python train.py --model="self-supervised audio encoder (BEST-RQ)" --n_mels=80 --hop_length=160 --codebook_size=256 --qk_norm=false --inner_norm=false --moe_every=2 --shared_expert=false --subsampling=4 --layers=12 --residual_init="zero_last" --max_grad_norm=5.0 --batch_size=512 --epochs=145.5 --warmup_steps=1110
Rows from block 9 of a small self-supervised audio encoder (BEST-RQ), named by matrix and row number. Rows with one number within an expert belong to one neuron, the router's apart. Each number is 200 + 30 x the weight over its row's rms, rounded and kept within 0 to 999. All counts start at 0.
Before each expert's rows are labels from the 100 clips, of 14848, where the router gives the expert most weight on average: "strongest on" is what is common among them; "loudest" is the band of the loudest frequency at the time of the peak. Only what is clearly more common there than usual is listed. The data: synthesised imitations of 52 everyday sounds, one a clip. In brackets: how many of the 100.
# router: slot weights (model.blocks.9.mlp.router.weight, 64x160), inputs 0-159
# up: expert up (model.blocks.9.mlp.up, 32x160x160), inputs 0-159
# down: expert down (model.blocks.9.mlp.down, 32x160x160, transposed), outputs 0-159

# expert 8
strongest on: church bell (52); signals (52)
loudest: 250 to 500 Hz (27)
router.16,191,160,181,224,201,189,153,156,188,255,244,239,191,168,188,173,213,166,173,188,215,250,265,212,271,185,231,194,204,253,221,228,219,221,189,206,156,177,204,272,217,212,233,198,188,218,232,163,229,225,186,216,261,219,206,224,222,160,184,199,155,257,218,191,281,228,157,176,221,204,218,202,218,199,177,171,248,239,224,188,169,219,165,227,167,205,211,216,176,216,241,221,224,262,175,234,226,213,205,131,209,232,187,240,154,164,218,190,216,218,152,208,185,191,154,190,219,182,213,205,198,181,144,172,220,220,208,206,248,240,207,236,230,265,174,201,183,196,242,171,241,146,165,200,170,238,214,200,191,166,230,207,219,215,178,198,190,226,205,213
router.17,193,186,183,224,212,172,181,163,191,216,219,217,153,196,208,164,229,184,190,182,204,251,292,225,259,196,252,191,201,280,206,241,229,230,189,210,141,185,215,253,220,205,232,173,176,253,200,167,219,228,223,230,249,204,195,267,231,187,191,181,155,272,234,167,291,198,179,193,194,192,202,185,210,175,215,201,239,226,213,209,189,224,167,259,206,210,246,225,202,221,226,188,179,225,203,231,224,217,188,164,175,221,195,227,157,169,184,170,248,224,189,199,172,207,128,157,231,174,186,202,195,188,130,179,234,202,202,181,236,233,203,220,244,238,213,187,194,237,190,177,239,164,184,220,201,257,189,201,237,189,221,191,222,199,197,186,211,242,217,215
up.0,269,203,174,160,216,191,170,224,177,176,138,185,192,214,205,192,216,216,194,156,115,186,178,124,207,185,165,166,193,196,204,188,215,187,226,178,179,211,225,188,161,201,154,208,225,169,193,184,202,223,181,190,211,210,205,238,171,193,173,208,214,209,224,222,188,183,244,268,182,209,218,246,197,226,136,207,172,164,228,243,170,154,169,173,226,188,186,217,216,186,235,181,193,240,158,214,194,223,170,137,192,214,243,232,159,173,179,166,249,248,177,198,196,217,182,197,217,173,183,196,196,173,162,194,153,180,163,163,230,183,163,171,183,164,216,233,146,214,213,263,186,193,293,151,203,197,231,199,163,250,195,142,146,176,201,195,207,194,177,179
down.0,114,235,159,209,205,180,187,173,193,175,158,243,163,153,227,161,236,185,190,165,199,197,164,170,187,212,221,186,229,165,196,205,176,223,125,174,232,216,187,189,178,219,202,223,250,155,197,158,227,174,182,178,158,207,212,178,201,199,175,178,270,185,164,160,186,214,206,264,171,149,217,187,122,204,216,196,161,174,244,209,179,132,217,156,225,168,258,218,184,190,214,186,216,226,228,188,216,174,172,241,179,169,222,204,236,147,168,185,234,200,241,230,216,178,224,205,160,207,199,220,145,219,219,192,189,198,197,228,144,211,218,162,171,165,155,206,162,179,214,207,186,184,243,188,233,142,183,176,175,214,217,181,212,147,224,197,174,152,197,196

# expert 9
strongest on: speech (46); people (46)
loudest: 4000 to 8000 Hz (39)
router.18,210,211,202,206,192,202,179,181,149,232,142,141,180,194,228,242,239,206,211,195,239,240,241,210,242,175,163,170,189,204,195,207,163,171,167,222,149,176,232,207,181,175,209,208,221,220,192,215,197,247,217,149,222,195,180,196,212,194,200,203,190,261,174,170,215,192,183,221,215,237,284,208,213,194,161,162,193,219,160,176,185,234,203,175,169,202,204,253,180,242,182,213,176,172,128,221,149,177,183,239,244,258,257,262,187,274,201,216,161,241,198,271,204,216,200,239,224,146,147,193,203,223,190,221,213,232,201,178,205,219,199,173,213,177,195,240,221,244,207,246,174,209,198,210,229,216,174,260,205,201,214,189,245,224,248,211,238,176,224,218
router.19,195,237,231,216,227,196,182,177,213,226,215,218,216,226,220,199,221,224,205,173,206,280,242,226,216,181,191,197,158,225,178,156,185,162,194,211,170,178,195,201,171,170,200,262,215,240,183,226,175,223,251,200,233,226,169,204,177,200,166,201,187,208,193,206,253,184,142,176,194,206,264,242,203,213,153,225,249,193,162,159,222,207,216,220,167,211,152,185,169,209,167,174,180,169,212,181,215,216,212,239,202,285,239,170,222,245,219,244,209,208,233,241,209,202,172,217,203,181,156,188,250,200,161,156,162,223,160,175,215,213,172,181,217,229,186,213,119,240,280,200,194,220,193,245,219,266,221,214,199,196,187,194,206,218,199,154,258,182,268,208
up.0,250,212,115,180,192,188,171,195,213,221,214,191,192,246,240,237,200,216,238,191,189,230,219,201,217,132,173,215,200,202,207,230,210,245,196,179,225,230,194,234,212,178,108,174,238,214,135,200,254,159,146,174,209,230,262,165,214,230,162,223,241,180,194,191,161,223,192,215,195,185,231,181,216,227,199,167,225,220,186,325,216,179,204,238,206,168,189,223,206,169,219,207,181,207,218,213,234,196,234,195,219,226,228,206,234,208,170,162,181,141,170,164,159,232,218,219,194,206,155,184,223,163,230,171,198,197,194,201,197,261,172,198,161,237,224,178,211,173,197,184,238,194,166,160,204,206,204,238,183,232,188,220,216,196,169,148,166,181,194,167
down.0,177,177,203,274,204,207,200,202,231,179,210,179,227,181,219,177,267,196,173,198,123,183,213,178,157,172,198,150,175,227,202,226,238,236,206,200,188,170,237,236,205,210,198,118,142,195,163,205,185,202,168,225,152,230,196,232,161,231,215,224,212,204,231,218,164,201,158,205,215,144,210,215,241,178,183,279,242,218,191,221,186,201,256,198,198,228,134,202,161,205,165,159,229,153,192,190,183,169,157,159,228,157,175,228,197,203,202,174,197,208,197,207,220,176,219,209,177,196,233,196,216,178,204,170,186,241,155,183,187,217,193,172,253,193,190,178,214,162,246,203,209,259,154,199,192,214,259,227,176,182,130,200,213,163,186,198,139,209,185,246

# expert 4
strongest on: white noise (68)
loudest: 4000 to 8000 Hz (72)
router.8,187,214,148,237,212,247,224,164,179,173,200,201,181,182,217,222,264,142,159,179,170,176,175,213,222,181,191,172,211,229,186,190,182,198,180,150,178,210,159,178,196,236,214,187,237,162,165,176,184,166,175,196,204,199,172,217,228,228,206,240,190,165,182,178,248,193,164,216,187,186,235,175,191,157,174,178,307,232,181,218,182,216,259,291,207,257,141,177,226,201,175,236,195,218,166,233,186,230,252,228,233,177,192,145,156,189,218,196,208,204,171,204,201,230,180,175,201,175,176,189,182,154,207,234,193,197,224,188,209,150,179,187,272,246,173,218,169,213,258,218,202,241,220,233,151,245,179,201,172,207,203,164,210,170,226,234,198,184,200,203
router.9,216,236,147,189,233,166,184,130,250,224,208,246,180,215,205,197,194,164,197,200,160,184,218,235,237,124,255,194,200,195,208,179,185,189,236,216,169,193,208,165,230,185,140,217,167,136,177,202,146,212,192,157,219,209,190,248,224,195,171,229,169,208,167,189,246,150,197,208,215,241,229,214,217,201,190,174,253,213,225,247,223,155,135,194,196,215,256,224,230,178,187,190,220,224,208,214,169,200,163,171,184,189,267,190,128,177,196,145,165,223,207,188,214,222,198,193,170,172,180,203,212,189,202,199,197,186,231,223,227,222,201,181,240,184,214,225,230,249,223,261,225,243,187,178,172,266,239,232,186,185,238,152,231,221,213,204,181,177,220,156
up.0,176,174,189,247,230,217,224,218,212,200,189,230,225,256,252,207,218,237,194,183,187,217,173,184,199,197,190,179,183,167,209,209,177,164,253,266,206,209,241,165,215,180,171,198,156,183,200,259,179,214,243,203,159,216,192,233,215,185,188,232,134,194,168,226,137,174,210,182,205,213,186,267,240,249,204,223,158,208,197,231,233,203,211,230,176,187,191,140,159,202,220,202,231,216,209,133,213,227,217,129,157,185,244,186,205,225,219,161,218,186,203,256,238,226,201,175,175,199,191,164,211,202,170,209,197,158,200,237,214,222,154,171,182,193,181,220,180,170,171,236,196,239,219,201,248,273,179,164,212,237,144,289,184,193,199,216,202,189,164,167
down.0,230,171,185,246,193,211,188,231,185,258,230,190,221,175,194,210,188,198,119,173,216,196,198,179,231,189,247,222,189,205,147,227,239,183,170,201,184,165,204,234,192,222,213,121,256,222,228,220,172,242,176,212,178,185,214,218,190,175,201,210,190,242,225,214,193,259,196,178,194,238,212,119,175,241,226,192,239,229,211,203,175,198,206,211,251,252,217,286,200,182,179,180,237,181,195,193,234,190,219,222,221,220,176,231,212,141,213,179,190,237,195,154,197,196,254,220,221,177,215,214,188,252,195,232,182,252,230,202,251,204,225,233,118,231,213,226,229,196,203,212,184,172,149,194,188,171,211,237,184,135,206,191,188,162,167,237,232,244,185,232

# expert 1
strongest on: machines and effects (47); helicopter (34); stream (28)
loudest: 500 to 1000 Hz (49)
router.2,188,211,166,206,253,178,194,129,229,224,254,218,174,249,161,207,216,179,232,180,234,160,286,180,220,241,197,199,202,175,154,211,192,192,190,196,265,228,218,251,169,191,163,229,174,186,228,193,185,226,231,155,190,186,190,248,214,181,119,198,139,151,172,143,191,213,182,192,176,207,180,229,215,212,207,125,222,175,229,191,224,120,190,241,241,167,181,220,216,212,189,149,195,218,174,164,162,230,185,172,212,197,168,208,200,173,192,176,227,170,235,163,182,193,148,219,169,191,172,196,168,186,180,188,228,194,206,229,208,159,176,165,262,221,155,204,221,219,252,179,215,174,164,182,212,182,231,222,167,186,203,194,173,202,212,185,237,216,193,218
router.3,207,201,153,179,181,189,216,179,153,191,242,167,135,254,201,174,242,204,250,199,242,169,259,244,190,222,202,227,219,189,145,229,171,245,178,215,247,261,205,191,167,227,168,229,188,142,186,208,223,194,241,154,195,154,209,202,210,204,168,197,193,196,204,157,195,232,205,224,154,182,192,205,241,235,227,138,213,192,242,197,252,237,206,224,254,193,147,242,275,183,175,178,209,185,159,223,193,186,209,200,186,205,199,224,203,160,174,165,228,150,251,158,148,184,212,191,228,161,189,220,169,156,185,213,202,186,193,236,186,166,137,165,244,228,193,210,211,200,199,215,232,257,206,185,205,169,192,212,165,185,164,194,190,221,222,158,202,164,179,226
up.0,196,219,247,171,203,243,247,170,249,195,220,217,194,136,230,271,206,208,143,157,204,206,173,209,190,202,188,220,188,244,213,148,184,196,211,204,187,217,187,176,214,230,223,223,198,193,158,141,174,223,198,207,179,225,188,237,204,229,123,179,204,200,223,206,209,209,173,180,171,153,211,199,249,237,238,187,178,249,153,174,296,196,224,145,147,194,191,172,195,202,210,177,204,197,166,217,205,210,282,237,243,172,192,187,159,196,148,201,183,191,227,188,212,232,178,197,195,226,203,131,226,173,214,216,187,204,194,221,197,188,162,237,202,283,184,131,192,222,164,198,196,175,170,212,207,200,188,171,218,166,186,166,178,167,190,215,193,240,162,243
down.0,186,207,192,212,218,181,174,203,172,196,221,216,195,206,219,173,196,255,171,203,198,167,243,268,230,249,205,189,230,154,182,259,212,179,195,240,181,176,278,200,189,293,146,171,201,206,212,196,199,221,240,220,210,192,200,214,192,191,196,203,180,198,218,172,201,236,261,240,216,165,229,202,214,180,174,216,188,181,255,225,199,176,260,173,204,188,209,260,218,208,191,186,137,224,219,169,191,250,239,171,185,206,147,272,251,173,183,240,187,177,146,226,220,177,197,235,217,238,217,208,143,200,199,225,184,219,231,193,190,143,256,186,253,233,160,195,248,198,214,234,196,152,170,199,202,203,210,128,166,212,190,216,187,181,213,186,175,172,224,213